{
  "model": "image classifier",
  "train_examples": 145000,
  "horizontal_flip": true,
  "color_jitter": 0.1,
  "arch": "mlp_mixer",
  "mlp_ratio": 6,
  "parallel_block": false,
  "experts_per_token": 2,
  "layers": 12,
  "width": 320,
  "beta2": 0.98,
  "steps": 7800,
  "epochs": 13.8,
  "final_lr_fraction": 0
}
Rows from block 2, named by matrix and row number. Rows with one number belong to one neuron. Each number is 128 + 32 x the weight over its row's rms, rounded and kept within 0 to 255. All counts start at 0. After the name is the row's rms in percent of the matrix's.
# fc1: MLP up (model.blocks.2.mlp.fc1.weight, 1920x320), inputs 214-319
# fc2: MLP down (model.blocks.2.mlp.fc2.weight, 320x1920, transposed), outputs 214-319
fc1.441 085 [105 176 183 115  94 137 169 112 136  98  94 129 107 163 159 147 155 109 135  92  75 110 164 122  86 142  90 137 101  99 194   4 113 135 131 126 132 152 119 126  82 138  72 136 157 145 161 123 181 146 166 120 131  70 127  89 163 137 162 166  94 127 113 172 128 107 150 122 132 152  89 130  95 131 103 169 133 109 132 145 141 140 107 103 151 128 122 125 113 106 135 113 118  92 146 140  91  82 148 104 112 145 127 154 139 127]
fc1.442 113 [ 61  73 143 148 160  87  88 133 147 148 122 154  96 114 123  52 189 144 107 122  80 130 116 137 103 133 106 169  98 162 101  78 100 126 103 100  71 107 157 142  90  87 139 164  98 144 146 145 184  94 158 101 170 111 165 122 102  86 148 161  97 183  81 152 165  78 181 118  88 119 167 109 113 149 123 137 143  84 140 114 156  81  98 154 141 134 180 147 123  96 110 144 126  56 163 113 112 114 137 188 212  80  94 151  94 141]
fc1.443 106 [124 121 104 116 119 155 122 133 121 116 133 184 110 129 152  95  93  99  97 116 105 160  94  97 106 143 177  81 154 161  99 107 100 185  99 130  87 109 133 200 113 112 120 185 128 120 136  82 162  68 152 122 116 110 103 138 149 112 123 163 120 169  87 140  94 113 125  78 143 180 121 118 145 134 108 140  77  84  82 120 122 111 142 117  85 183 184 115 121 108  72 135 132 113 146  96 135 116  95 150 193  35 107 164 150 129]
fc1.444 099 [122 114 174 150 125 152  90 133 154 144 113 122 102 169 132  98 114 117 112  74  57 118  98 124 136 111 129  93 112 155 167  39 112 120 144 162 148 134 150 122  94 120  95 121  90 106 165 127 138 159 181 153 143  99 143 182 135 112 113 153 113  93  76 181  58  98 113  95 143 142 108 126 126 119  99 131 120 104 160 113  85 157 123 143 102 115 132 143  78  73 130 140 157  88 152  80 118  72 101 120 205  89  96 100 165  87]
fc1.445 097 [ 95 160 108 121 161 182 119 112 146 156 124 111  75  80 102 135 132 149 117 124 166 114 122  89 111 107 157 132 120 176 117 140 136 120 115 136  87 113 139 151 112  93  96 213  75 115  84 109 152  60 143  86 153 153 108  96 126 140 131 148 173 183  89 150 117  62 141 120 130 156  96 167 150 142 137 101 125 178 155  99 143  92 134 126 132 116 164 121  92 176 139 148  86 112 152 119 120  93  99  97 169 132 129 141 153 127]
fc1.446 099 [ 67 103 165 181 134  98 164 126 112 114 122 130 100 102 100  14  43 116  66 158 107 128 115 132 132 139 154  71 168 144  77 129 111 150 126  83  66 129 101 146 118 121 130 137 151 102 135 120 121 138 125  82 166 133 120 142  76 125 147  85  70 155 139 147 105  85 195 148 100 139 129 104 137 111 120 138  47 121  93  86 108  69 184 106  99 161 138 137 143 139  59 142 143  33 128 136 169 131 138 156 168 125  75 145 109 159]
fc1.447 104 [ 98 154 114 119 142  99 135 102  95 117 147 137  95  75 159  37 100 138 120 139 120 120 145 143 147 118 115 120 130 139 122  67  82 141 140 126  97  88  78 146 136 122 128 168  77 131 164 116 122 121 139  99 162 150 123 119 138 103 134 102 100 178  97 179 130  92 123 110 115 131 133 102 155 143  96 172  39  75  81 133 100 110 175 126  99 138 145 144 152 169 115 180  85  63 163 156 130 117 130 125 175 121  87 164 122 174]
fc1.448 098 [ 77 145 141 170 185 143 128 101 122 114 111 133 115  99  88 115 111 115  47 143  93 126  94 103 116 126 111  86 128 170 127 149 102 156  97 109  91 127 124 184 115 144  92 162 182 100 145 117 151 145 115 113 129 137  86 112 136 143  96 118  97 240 107 123 117 119 105  94 117 173 153 153 150 165  84  64 134 165 135  89 203 143 209  49 113 105 130 119  98 115 136 113 115  68 147 109 139 174  74 150 211 127  89 157  83 165]
fc1.449 098 [ 80 132 178 131 181 157 193 160 123  90 130 100  71  79 141  54 112 129  90 103 138  87  86 147  99 142 165 127 103 176 112 101 123 187 121 100 130 157 143 123 163 120 102 152 134 152 159 113 161 145 103  94 108 150 136  87  54  77 151 146 125 120 118 204 112 129 184  89  91 142 128  93 102 173 163  96  88 107  88 189 152  41 100 121 125 134 161 128 159 166 182 152 129 115 216  98 145 150 144 163 136 157  61 142 143 168]
fc1.450 097 [144 154 120  94 112 106 103 138 160 119  79 163  73 194 153 116 164  88 101  81  95 151  92 149 117 122  81 139 110  83 173  59 113 116 144 150 147 142  95 127  65 145 122 104 137 152 150 117 141 142 173 143 136 147 145 131 152 126 154 183 121 108 148 171 111 126  60 116 147 119  95 102 147 170 101 153 136 127 113  91 118 141 120 131 156 120 102 114 122 119  95  95 186 120 148 122  87  81 125 123 138 115 157 147 175 134]
fc1.451 106 [102 119 129 136 143 156 113 118  99 120 121 124  93  97 134 117 133 155 137 142 159 129  93 109 133 123 124 102 142 118  70 108 105 139 117 128 101  78 132 186 178 119  57 204 142  95 122  94 138  95 133 111 137 100 120  98 177  93 144 142  90 159 129 209  89  80 166 131 129 170 105 135 154 169 133  98 103 103 113 117 152 117 126 102 117 176 117 131  70 138 135 134 134  83 162 142 102  87  82 187 242 107 114 156  76 131]
fc1.452 082 [108 130 208 127 196 149  98 157 173 167 128 168 152 187 146 102  60 100  60 140 132 114 133 129 173 109 151 138  95 102 103 142 108 118 138 177 135 159 138 147 125 124 155 105 111  81 114 155 151 146 144 195 117 138 116  67 144 100 126  84  77 152 107 118 102 115  83 160  45 163 112  58 193 121 162  99 122  99 125 108 120 101 204  93 180 141 128 108 126 123 144 115 164 121 129 137  97  80 109 125 150 160 104 168  99 110]
fc1.453 094 [ 83 122  99  98 182 122 156 131 130 159 104 118 114 119 111 126  87 159 151  87 115 118 193  93  99 155 142 101 156 160  69 135 113 107 144 138 108 100  90 142 144 104 151 189  93 152 104 119 127 111 151 125 153 113 148 111 139  91 114 134 112 142 113 128  62  72 122 127 101 168 166 104 176 147 122 180  82 113  90 111 148  94  99 138 100 125 144 140  76 142 186 111  96  80 106  97 146  87 105 173 184 155 105 243 126 157]
fc1.454 091 [143 158  82 151 177 161  88 133  74 131 124  98  98 117 153 137 154  79  94 128 130 165 103 104 129 131 166 135 147 110  87  36 113 120  94 174 143 110 136 132 132 131 164 139 109  58 121  97 112  95 146 126 131 136 180  98 148  91 151 142 118 139 140 221  94  98 101 154  99 144 140 117 108  84 172 119 144 137 121 111  69  88 111  91 114 142 177 130  96 159 149 120  71 149 144  87  95 117 139 177 205  91 121 189 115 102]
fc1.455 120 [ 38 139 142 136 175 135 113 145 173 107 116 166 141 126  91 121 113 144  83 112 131 136 155  68 153  95 120 145 125 124 124  92 112  88 172 158 135 131 112 117 143 139 134 139 137 161 143 137 185  99 142 119  96 144 167 147 125 112 124 128 130 157  99 107 141 134 136  94 106 107 117 114 149 177 138 202 120  90 171 156 106 139 176 128 100 153 132 180  81  92 141 138 130 103 170 133 114  91 126 117 165 144  94 116  38 156]
fc1.456 092 [102 105 149 170 140 133 123 127 156  88 145 201  94 118  94 121  53 105  67 159 143 132  88 137 102 141 127  86 148 176 143 105  99 142  77 116 133 154 151 166  76  88  98 176 158 114 140 173 161 129 115 111 115 101  93 110 136 153  88 102 155 193 132 149 157  72 144 116 145 214 150 135 139 120 102 107 141 155 104  47 141 100 151  99  71 134 117 135 101 111 148 132 145 114 172 104 113  90  90 108 140  80 131 136  99 182]
fc1.457 097 [ 70  97 114  90 131 156 144 136  88 102 123 136 112 164 147 109  87 101  77 108 124 153 120  84 189 107 143 176 145 146  90 100 144 125 160 147 105  62 105 153 141  76 107 156 125  44 114 119 135 100 101 146 123  99 146 134 147  95 152 119 126 127 154 106 109  95 101 127  82 136 152  92 180 109 148 169  79 140  83 134 116  70 160 105  63 193 137 121  95  62 138 105 185  75 143  75 120 125 140 151 178 102  96 125 105 133]
fc1.458 103 [120 104  95 141 132 127 110 152  94 176 128 129  84 135 143 110 102 133  86 141 133 100 119 128 140 121 132 100 107 170  83  58 163 142 101  94  96  97 136 189 131  93 122 200 101  81  97  59 138  66 164 150 182 129 102 150 114  78 123 150 146 175  75 225  93 112 165  82 115 184 136 142 128 136 110 134  82 119 141 102 113 113 149 105 137 155 168 122  83 139 132 121 153 124 124 143 113  84  65 156 176 123 106 142  84 116]
fc1.459 099 [120 128  67 113 134 159 108 122  73 155 154 126  58 116 128  91 101 149 129 112 123 156 152 129 153 112 148 132  92 115  62 108 121 161 110 110 133 100 126 145 155 115 163 120 108 116 111  90 148 129 146 143 133  92 191 108  96  84 147 112  90  84 158 123  88  97 158 120  82 127  79  96 223 164 138 101  51 109 115 130  95  97 166 162  90 178 122 129 158 168 118 131 140 100 151  94 121 130 128 155 153 134  77 159 133 147]
fc1.460 108 [102  98 108 121 142 154 158 146 129 120 119 171  73 133 127 114 137 106 110 126 143 145 113  90 138 112 161  93 138 126  70 118 122 149  99  93 119 117 144 174 181 131 105 132 118  95  88 106 147  76 134 134 120 116 147 129 105  93 168 127 149 171 109 133  95  98 137 108 103 162 132 108 155 167 137 155  62 107  95  97 107 102 138 125 120 199 143 161  96 116 101 121 155 117 115 140 121  69  99 176 180  91 127 180  71 119]
fc1.461 099 [ 85 114  88 174  90  73 157  94 149 126 182 126 118 109 120 160  90  83 107 149 139 135 103 108 146 119 163  67 172 150 162 135 150 141  99 117  85 137 112 203 139 135 103 161 168  46 126 122 167  87  99 152 102 147 149  99 169 121 112 129 105 243 106 156 164 126  85 139 132 150 141  90 147  97 117  93 142 136 142 125 150 153 192 129 151 184 143  86  97 106 131 131 146  72 132 122 170 118  85 148 184 145  85 113  51 159]
fc1.462 113 [ 69  67 109 151 147 110  88 117  94 119 140 118 115  90 151  96 107 117  86 151 141 127 102  86 143  95 136  90 131 153 128 117 123 180 111 108  69  68 159 137 114  56 114 152 146  64 158  89 123  95  92  78 126 125 120 100 103 143  82 142 162 153  98 136 110  79 118  61  83 154 176 109 138 131 126 112 104  99  98 132 154  86 146 118 138 147 156  98 143 119 177 147  98 100 168  86 102 115  86 166 210  69  62 135 103 135]
fc1.463 096 [ 52 128 126 168 124 105 107 141  93  77 155 157 133 147 152 119 119  70  92 126 134 145 152 115 111  82  70 148 146 145 162  75  97  98 131 130 125  71  94 167  76 134 158 172  54 138 136  93 136 123 125  86 156 120 146 145 163 112 107 105 123 158  93 142 114  88 104 129 145 172 109  47 153  84 143 155 118 147 106  82  87 135 132 162  92 162 132 119  61 129 123 153 104  99 117 146 124 113 165 159 171 135 134 176 115 120]
fc1.464 090 [ 88 114 138  35 137 150  86 120  29 103 160 147  54 206 109 104 106 162 121 145 163 132 124  91 131 104 143 161 102 104  55 102 109 119 118 115 127 115 113 139 158 138 136 140 127  58  67  99  89 117 111 176 155 104 167 173 101  76 150 159 146 134 129 142 132 121 140 112  96 153  92 121 186 119 169 145 102 160  67 150 101  54 142 113 139 162 162 140 151 147 152 127 145 112 117 135  95 110 155 168 184  98 125 130 103  89]
fc1.465 105 [136 140 122  99 167 153  91 129 103 187  84 122  79 153 172 110 103 103 139 130 161 124 139  53 118  83 105  95 147 153  79  90 120 134 122 115  80 120 157 190 176 100 125 162 113  73 108  90 152  54 137 140 144 113 160 115 166  79 158 109 108 174  75 191  90 102 139 113 119 144 127 108 100 185 103 161 109  88 144 120 102  94 127 100 107 143 151 159  90 126  97 135 122 108 160 114 130  82  71 184 196 149 147 140  72 100]
fc1.466 110 [109  82 129  97 158  78 143 143 157 120 185 140 138  55  92  91 151 121 118 171 140 110 129 137 140 163 166 108  95 165  90 119 116 164  91  87 102  90 175 137 148 136 124 127 166 151 182 155 188  73 124  95 116 111 108 131  71  66 175  81 144 149 150 120 145 119 214 176 164 160 120 105 100 130 138 105  95 137 106  97 128  93 125 113 116 137 104 139 150 125 153 183  84 111 166 158 145 180 162 123  86 149  98 133 112 163]
fc1.467 098 [122  97 128 165 162 102 121 174 120  91 136 130 115 157 101  77 134 111  96 177 139 142  83 126 150 109 124 135 143 167 135 173 128 146  76 172 105 119 113 204 135 105  75 172 117 103 128 127 116  85  97 143 100 115  91 120 128 130 142 150 128 176 142 145 138  65 109 103 169 208 115 141 144 116 112  99 126 146 149 100 136  98 206 121 123 161 165  73  70 130 100 105 149 107 138 128  95 134  73 112 178  66 120 137  94 149]
fc1.468 101 [ 27 122  98 121 162 125 124 124 101 163 132  97 104  91 160  71  68 147 118 123 108 124 130 130 138 160 119 106 104 131  96  80 122 175 145 133  74 146 147 180 104 119 110 159 112  94 162 139 123 157 170 124 207 131 157 101 155  95 137 128 114 112 101 137 128 113 115 139  57 166 129  91 134 140 138 142  50 106 149 160 133 133 144 107  83 167 137 132  87 160  75 159  78  91 164 177 121 130 157 135 155 130  97 189 136 142]
fc1.469 101 [ 98 126  87 127 121 129 141  99  99 123 164 158  95 114 144 113 133 123 130 119 130 106 105 149 169 108 130 150 150 155  80 103 156 172 136 119  81 106 162 191 152 100  96 153 104 102  69  84 124 123 128 123 137 144 150 124 111  66 131 153 133 152 115 186  94  27 173 106 146 137  93 129 143 138 135 138 117  98 109 111  97  92 155 126 136 120 149 135  87 101 127 123  85 143 117  97  84  98 132 198 153 103 164 134 107 149]
fc1.470 088 [ 93 145  74 106 138 154 142 133  95 153 156 144 114 128 110 118  86 100 122 115 117 134 169  93 147  81 160  49 128 124 110 121 101 139 164 108  60 106 103 183 168 110 136 126 117 130  90  75 108  81 124 141 136 150 174 100 118  81 165 157 158 146  82 135  90 124 136  83 107 129 140 103 173 120 150 204  73 117 151 127  95  75 112 114  86 122 102 102  92 106 143 133  91 124 134 134 150 120 103 131 227 110 108 192 124 128]
fc1.471 091 [ 90 139 160 189 185 118  68 155 123 103 140 194 117 138 123  71 100  63  88 106  63 148 131  85 175 135 123 146 155 144 142 120 101 167 142 119 115 158 113 147 131  81 113 132 161 117 158 174 135 130  54 124 111 138 117 128 113 112 135  91  98 157  87 149 106 100 171  84 126 149 163 105 158 112 103 115  93  91 132  95 100  70 192 195 107 105 148 145 145  97 128 149 140  89 137 127 145  94 118 105 160 102 134 120  86 147]
fc1.472 104 [ 88 120 168 124  86 165  53 119 103 148 155 130 105 145 147  67  97 179 104 165 143 127 128  36 181 105 195  74 139 151 117 113 129 158 150  85  91 125 154 170 139 106  85 141 131 104  92 112 128  90 134 148 191 130 113 119 104 135 143 166 105 146  56 136  86 137 107  96  93 213 121 152 110 103 131 122  63 150 114 145  94  86 113 122 104 129 156 128 103 154 159 110 133 128 129 136 125  20  95 153 131 109  54 219 139 115]
fc2.441 113 [159 135 135 173 158  82 124  56 153 157 134 177 139 153 153 144 196 157 170 105 179 114  74 169 127 143 110 155 109  74  82 180 122  78 176 107 153 143  95  77 148 171 188 128 158 105 161 141 108 175 124 109 115 166 180 128 141 157 121 101 146 116 145  84 130 148 104 135 180 144 149  72 165 151 139 157 132 166 172 139 159 121 149 137 156 124  61 122 195 163 121 108 177 148  37 155 102 157 155  94  81 154 172 150 148  73]
fc2.442 093 [106 141 112 155 169 138 100 113 166 114 132 121 110 137 182  92 152  86 108 118 103 140 131 112 153  88 115 155 141 110 129 120 197 155  97 133 152 100 114  96 116 109 181 145 129  69 179 112 128 162 193 115 104 115 184 157  81 140 127  85 112 145  74  91 185 135  99  83 102 180 138 101 110 122 177 121 153 121 147 110 167 103 156  69  98 140 146 129 154  81 165 208 139 112 158  93 109 154 160 154 159 101 110 197 103 138]
fc2.443 085 [146 156  98 161 127 109  75 113 173  84 126 117 182 122 118 128 173 111 126 135 142 122 129 132 191 100 118 102 174 116 162 116 139  88 113  89 114 124 120 163 171 105 178 151 155 176 191 116 154 138 179 138 125 137 161 120  69 101 161  89 112 120 103 129 167 184 136 107 117 182 122 116 152 190 163 174 153  70 140 105 177 129 110 111 126 150 101  72 172 106 163 118 108 120  85 145  71 116 106 114  92 166  43 131 129 112]
fc2.444 099 [169 142 117 122 139  98  92  90 118 124 161 132 150 149 144 129 129 144 191  88 131  91 141 127 157 120  95 135 132 117 135 131 121  78 178  59 112 137 151  78 157 169 150 121 162 128 116 136 103 110 107 157  47 184  90 146 120 131 149 158 105  83 104 151 165 153 106 103 158 169 143 170 162  97 148 116 117  92 110 139 127 153  82 136 118  69  84 130 204 151 114 156 127 135  76 162 117 113 129 145 127 126 128 161 109 147]
fc2.445 116 [167 120  96 164 205 160 134 125 172  94  85 133 119 133 150 174 120 129 122 122 157 163 123 174 121 161  89 163 117  94 134 110 110  81 128 185 104 149 153 118 138 166 129 117 156 165 166 104 145 154 164 122 133 138 135 143 155  86 114 186 144 147 180 107 134 102 149 164 184 110 109 130  98 179 124 131 129 153 127  72 169 100 185 144 160 107 118 122 143 122  91  83 117 167  96 113 104 154 150  87 110 132 178 144 126 132]
fc2.446 100 [ 98 131 128 115 106 148 111 167 146 133 114 123 163  97  97 174 126 139 129  92 155  93 119 122 144 127 160 115  45 131 188 139 152 171 145 131  91 137 154  68  97 106 127  94 138 132 156 126 154  77 155 108 117 136 115 113  82 171 169 133 135 146  85 145 145 156 182 118 160 144  98 203  81 153 136 170 119  88 160 137 153 118  70 121 155 148 144 174 158 133 126 140  73 140 136 158 136 136  49 173 137 144 126 103 208  94]
fc2.447 095 [102 118 170  87  85 120 118 147 188  39 149 156 102 128 149 166 147 130 109 103 126 144 174 166 125 129 102 147 154 118  77 130 144 156 180 134 124 145 113  94 120  97 169  88  83 205 199  71 127 128 154 113 167 117 138 130  74 170 131 143 115 116 131 117 100 124 172 149 163 175 116 102 157  99  99 124 130  63 150 119 124 224 137 137  91  82  78 147  69 133  77 177 115 130 115  97 133 178 169 155 120 169 130 127 134  97]
fc2.448 116 [174 141 170  91 111 126 120 136 155 135 204 113  86 152 134 146 100 106 110 153 151 114 124 146 153 141 212 131 130 146 120 108 190 166 118 105 140  56 132 105 155 128 152 121 158 139 175 121 142 137 134 129 124 111 140 117  93 109 109  80  95 123 139 143 110 154 138 152 112 177 161 192 163 137 169 104 149 113 154 166 125  91 158  94 179 161  85 127 176 136 157 168 174 171 103 134  54 187  83 103 162 105  98  74 125 130]
fc2.449 104 [163  94  91 143  88 153 149  81 169  97  55 166  92 205 125 170 171  99  89 129 124 122 132 100  56  94  78 113 137 136 145 137 180  53 111 150 156 126 106  78  80 106 126 150 118  93  89  99  92  96  70 155 218  83  88 187  68 127 121 156 136  87 107  63 109 139  88  69 137 120 119 130 134 159 181  90 158 162 150 123 141 101 122 116 201 125  85 188 143 105 186 157 119 150  39 135  65 116  90 167 169 147 131  93 144 105]
fc2.450 106 [138 134 104 138  87 101  93 119  98 114 167 111 155 159 169 130  96 194 183 223 162 142 173 125 132 138 141 129 143 144  88 165 125  44 218  89 117 122 181  61 174 178 165 180 158  72 112 143 139 116 130 141  37 186 131 119 133  86  99 122 128 135 111 110  97 118 131  97 124 156 114 107 151 146 109 162 124 143 111 129 121 101  49 110 124 135  95 198 162 155 120  85  63 156  95 113 141 111 155 211 116 167 154 179 119 122]
fc2.451 091 [206 167  96 151  61  78  90  73 157  89 108 173 182 143 171 119 133 115 156  46  76 163  88 146 125 123  85 158 161 124 118 140 134  80  98  56 136 141 126  71 153 140 148 127 124 139 149 159 130 169 156 151 101 164 155 131 103 123 177 104 167 101 118  85 121 123  91 130 166 166 113  87 173 132 156 108 124 108 152 109 128 128 112  88  57 143  64 136 154 122 153  84 130 133  97  55  88 164 151 103  94 142  89 134 154 106]
fc2.452 100 [136 122  92  80  77 144 168  88 115 129 145 106  75 173 131 145 182 226 162 139 127 126  87  59 110 114  98  85 143 113  81 105 131  70 182  86 148 130 178  90 121 107 158 105 101 117  93  89 139 108  84 183 105 113 124 255 100 127 161 149 174 132 120 124 128  95 128 119 133 120 130 165  86 139 147 165 103 107 111 144 147  91  77 142 102 121  93 200 111 127 156 102 128 144  41 125 124 110 125 142 141 120 141 100 116  70]
fc2.453 090 [156 190 136 113 108 157 139 156 156 113 186 121 143 111 147 194 205 136 150  80  84 137 168 117 134 123 195 123 137 123 169 138 160 120 111 151 152 130 116   9  91 156 166 106 107 140 111  99 102 151 134 136  83 129 146 103  76 173 129 129 127 105 126 143 128 134  94 137 161 163 117 157 115 144 138 141 168  84 147 133 103 153 134 105 102 131 106  93 138 116 140 134 144 141  96 121 131 156 134 144  98 136 130 122 129  48]
fc2.454 106 [138 122 131 127  87 113 170  84 137  89  97 197 159 132 101 144 177 130 142 114  67 150 143 144 137  99 135 130 145 119 107 134 173 106 168 106 134 177 111  92 131 142 135 115  82 112 117 137 119 125 152 124 149  97 143 114 111 142 126 155 138  90 136  70 139 120 127 102 133 170 117 126 137 169 152 182 182  96 162 116  77 148  76 106  99 159 109 128 142  64 139  89 106 135  73  93 114 148 136 125 114 161  77 150 153  68]
fc2.455 130 [115 152 178 138 147 111 176 202 166 111 144 133  99 139 194 173 142 130 123 105 152 163 149 194 151 172 111 120 146 109 108 152  64 194 110 138 143 198 135  83 154 144 127 151 138 135 180 149 140 115 165  92 108 169 174 129 127 135  60 120 121 165 174 169 158 119 157 165 117 139 165 134 150 157  42 141 142 131 196 102 171 122 180 142 165 113 126 127 119 218  85 194 140 127 152 152 175 177 119 112 116 151 156 140  98 190]
fc2.456 102 [165 106 151  91 129 122 134 103 161 157 198 124 150 138 144 126 155 105  99 105 141 113  89 126 138 156 163 122 149 113  89 179 163 133 119  90 108 137  95  83 119 145 120 140 123 107 117 191 130 156 160 157 138 116 129  95 109 113 132 109 113 137  98 160 126 190 150 116 137 190 154 135 181 153 157 148 160 120 198 137 104 139  90 127 139 148  73 133 157 139 138 169 145 136  61 196 109 191  83  90 147 133  95  70 148 143]
fc2.457 092 [131 123  84 165 126 118  66 125 150  97 123  99 135  98 199 181 230 142 184  85 122 166 112 128 108 107 114 157 162  91  94 148 135  91 110 130 150 159 123  89 118 108 155 128 170 142 150  70 129  84  76 142 136  90 145  99  83 128 133 113 105 132  86  79 192 197 102  99 117 112 132 152 122  81 149 159 188 115 134 128  95 137 137  64 112 175 147 162 173 100 120 181 109 127  97 100 116 145 123 135 104 107  88 109 151 133]
fc2.458 090 [165 141 104 138  78 109  84  81 110 121 110 147 170 112 130 115 137 115 195  86  92 108 120 106 112  85 150 124 161 139 132 138 108  74 112  79 125 115 130  73 161  91 129 182 162 110  99 168 114 170 110 148 151 169 156 118 105 123 142 130 138  70 114 112 173 102  87  85 117 158 142 152 157 129 139 139 115 119 109  97 133 153  93 128  73 139 132 133 164 134 137 130  91 185  69  60 120 129 148 165 117 150 118 148 180  80]
fc2.459 093 [ 73 125 189 112  96  98  89 120 104 145 147 147  98 100 165 128 151 145 149 124 105 153 138 114  91 130 127 121 126  99  70 116 190 183 212 116 109 124 122  50 145  75 128 128 117 173 115 141 136 146 129  86 161  84 129  84 136 122 174 156  93 154 123 153 138 122 165 120 121 132 142 129  97  98 167 127 105  45 142 144 124 157  97 100  98 105  90 178 122 149 130 147  79 119 104 109 142 115 128 132 153 144 122 149 166 124]
fc2.460 103 [214 145 122 118 139  87  73 110 138 125 151 143 123 121 133 120 178 114 143  91  56 128 133 140 155 102 115 186 169 136  81 159 159  58  90  56 122 109 137  58 189 130 139 148 174 115 145 153 113 174 106 123 143 122 149 121  58  89 148 129  92  87 133 101 187 110 105 113 144 124 129 125 121 149 170 151 129  70 110 154 148 154 145 104  48 165  86  95 173 118 178 137  93 109  79  74 126 180 140 153 124 117  96 145 127  98]
fc2.461 102 [165 119 153 113 125 102 139 133 169 133 153 147 117 159 180 167 166 118  83  73 138 129 111 151 152 173 140 167  61 120 175 110 160 162 144  95 177 158  52  80 141 144 137 101 115 188 163 146 150 145 128 115 123 123 163 192 104  91  96 104 122 144 151 120 149 147 118 140 180 162  92 152 129 162 163 128 128  84 168 133 137 145 120 124 112 159  63 129 147 126 166 155 155 133 118 100  62 155 139 142 154 134 114 123 154 118]
fc2.462 084 [103 129 130 149 139  92 116 116 133 131 116 151  95 132 118 111 143 165 138 144 135 136 158 149  88 165 117  97 145 107 111 147 199  72 147 135 172 107  50  88  96 135 132 134 103 141  86 149 151 156 133 169 108 171 149 106  93 124 200  41 114 134 127 159  73  73 114 133  81 160  87  94 111 120 186 115 119  60 121  80 146 101 143 152  86 128  72 113 112 151 159  98 166  87 106 169 126 113 169  95 111 100 147 130  93 115]
fc2.463 094 [148 125 138 108  80 108 109 111 199 109 138 175 112 139 163 149 105  99 126 104 100 123 108 136 127  77 124  78 141  96 140  81 148 133 113  70 148 149  75 112  62 136 176 116 111 173 154  66 106 103 133 170  96 118 165 127  68 148 126 123 147 127 109 128 209 112 112 132 150 139 137 128 177 138 135 161 122 111 133 115 106 187 147 129  93 123  98  74  68 136 133 135 111 140 115  98 113 138  91  93  33 115  77 114 111  67]
fc2.464 091 [ 91 124 108 137  87  79 124 120 130  76 117 161 121 135 138 160 205 135 145 145 121 148  89 161  94 157  94 152 106 127 115 154 179 102 162 159 152 167 104 135 115 112 153 146 159 137 181  75 131  65 118 131 100 102 170 101  90 114 149 115  92 132 136 104 150 136 148 110 164 168 141  96 137 166 146 141 124  87 173 131 131 121 109  60 147 111  91 106 111 112 143 131  97 116 122 102 130 138  85 132 143 128  83 178 138 164]
fc2.465 108 [186 128 105 152  98 106 129  80 160  92 164 125 131 131 153 122 170 126 142  83  81 105 130 125  92  89 148 164 163 105 104 112 141  47  96  88 152 134 146 105 137  89 166 175 123 133 165 116  97 154 137 146 120 109 165 155  93 123 150 114 100  78 163 129 210 112  88 116 132 146 118 135 168 139 148 131 131  66 152 134 150 169  91 129  33 160  78 133 130 111 121 137 112 114  96  76  66 122 136 181 132 105 104 158 144  68]
fc2.466 116 [129 100  82 161 121 136  90 121 103 156 139 101 138  82 109  79  85 200 183 100 130 107  77 150  82 131 169 126 141 136 126 139 179 159 192 116 101 120 117 133 117 113  90 151  95  90  79 180 117 108  75 131 207 143 105 110 160  77 237  78 112  89 154 114 145  93  97 135  82  99 120 140 151 132 161 160 125 230 103 167 121 132 104  85 121 138 129 181 111 140 211 126 119 154 135 113 152 122 126 212 143  92 152  76 120 119]
fc2.467 092 [139 148 160  97 155 165 122 129 105 134 135 175  91 205 124 145 182 106 118 105 104 149 111 162 142 150 160 186 117 110 127 169 150 139 133 149 176 155 114 120 132 144 175  92 113 139 101 135 137  98 173 179 120 139 176 171  83 128 133 124 170 173 133 132 108 140 143 108 107 162 110 157 135 127 169 191 144  90 152  94 158  99 124 137 113 185 170 112 167  73 170 161 160 119  83 127  65 121  63  91  70 128  92 101  91 150]
fc2.468 097 [114 127 157  93  66 100 132 102 161  71  99 159 189 103 139 151 156 168 117  93 130 128 144 172  91 134  97 111 128 113  96 132 175 157 155 132 119 130  77  83 159 121 134 104 120 166 159 112 123  92 133  95 197 146 107 146  88 139 167  94 113 131 135 102  83 133 141 144 134 167 130  77  71 127 127 154 106  97 147 120 110 185 103  67 130  61  53 188 136 121 128 156 132 138 113 113 121 156 122 132 153 182 105 144 127 140]
fc2.469 094 [132 159 176 124 118  64  88 132 177 137 192 166 130 154 162 152 165 127 127 115 115 151 118 102 119 119 119 123 141 137 153 168 122 117 105  85 154 145 115  80 129 160 124 119 151 177 190 154 127 129 161 165 119 121 161 126 102 119 130  85 126 108 149  87 159  78 145 192 159 204 138 120 179 139 103 148 140  81 152  93 149 163 118  87  91 155 115 167 144  98  85 203 117  77 114 117  80 155  97  92 127 116 113 121 103 140]
fc2.470 096 [130 139 151 115  84 137  70 133 144 109 168 147 115 110 167 142 189 153 158 124  76 136 158 176 112  88 162 109 163  97 151 111 153 130 141 114 110 122 128  59 119 119 135 129 138 143 133  88  83 130  91 161 134 120 158  84  87 131 130  83  91  86 120 148 145 143  88 124 131 144 128 149 181 112 136 179 130 125  90 159 125 154 158  91 106 110  94 117 172 161 173 169  87 138 107  82 117 127  97 124  85 104 131 139 102  58]
fc2.471 089 [ 96  91 206 164 113 105 120 149 141 108 204 119  83 175 175  79 142 121 129 122 102 103 114 183 130 180 151 150 153 121  94  92 123 108 125 110 168 101 138  89 127 103 113 133 135 127 178 125 156 157 171 156  85 115 160 134 127 115 123 136  86 132 127 167 167  95 165 128 144 161 188 160 218 129  89 133 121 148 177 120 179 104  82 143  76  94 123  83 161 127 107 236 126 141 124 123 128 149 102  71  95 138 108 123 115 131]
fc2.472 093 [163 104  98 133  78 148 119 104 153 139 136 117 151 132 161 137 161 202 198 122 123 151 113  32 125  93 108 175 140  95  76  97  96  59 131  44 116 114 123 110 128 148 153 108  88 160 142 170  92 109 151 159 126 111 161  88 109 110 203 135 116 132 131 100 185  76 119 147 150 179 128 135 127 156  96 127 123  68 176 132 112 162  58  85  96 169  87 142 112 120  89 138 101 150  83 122  85  83 107 151 118 107 147  99 119  94]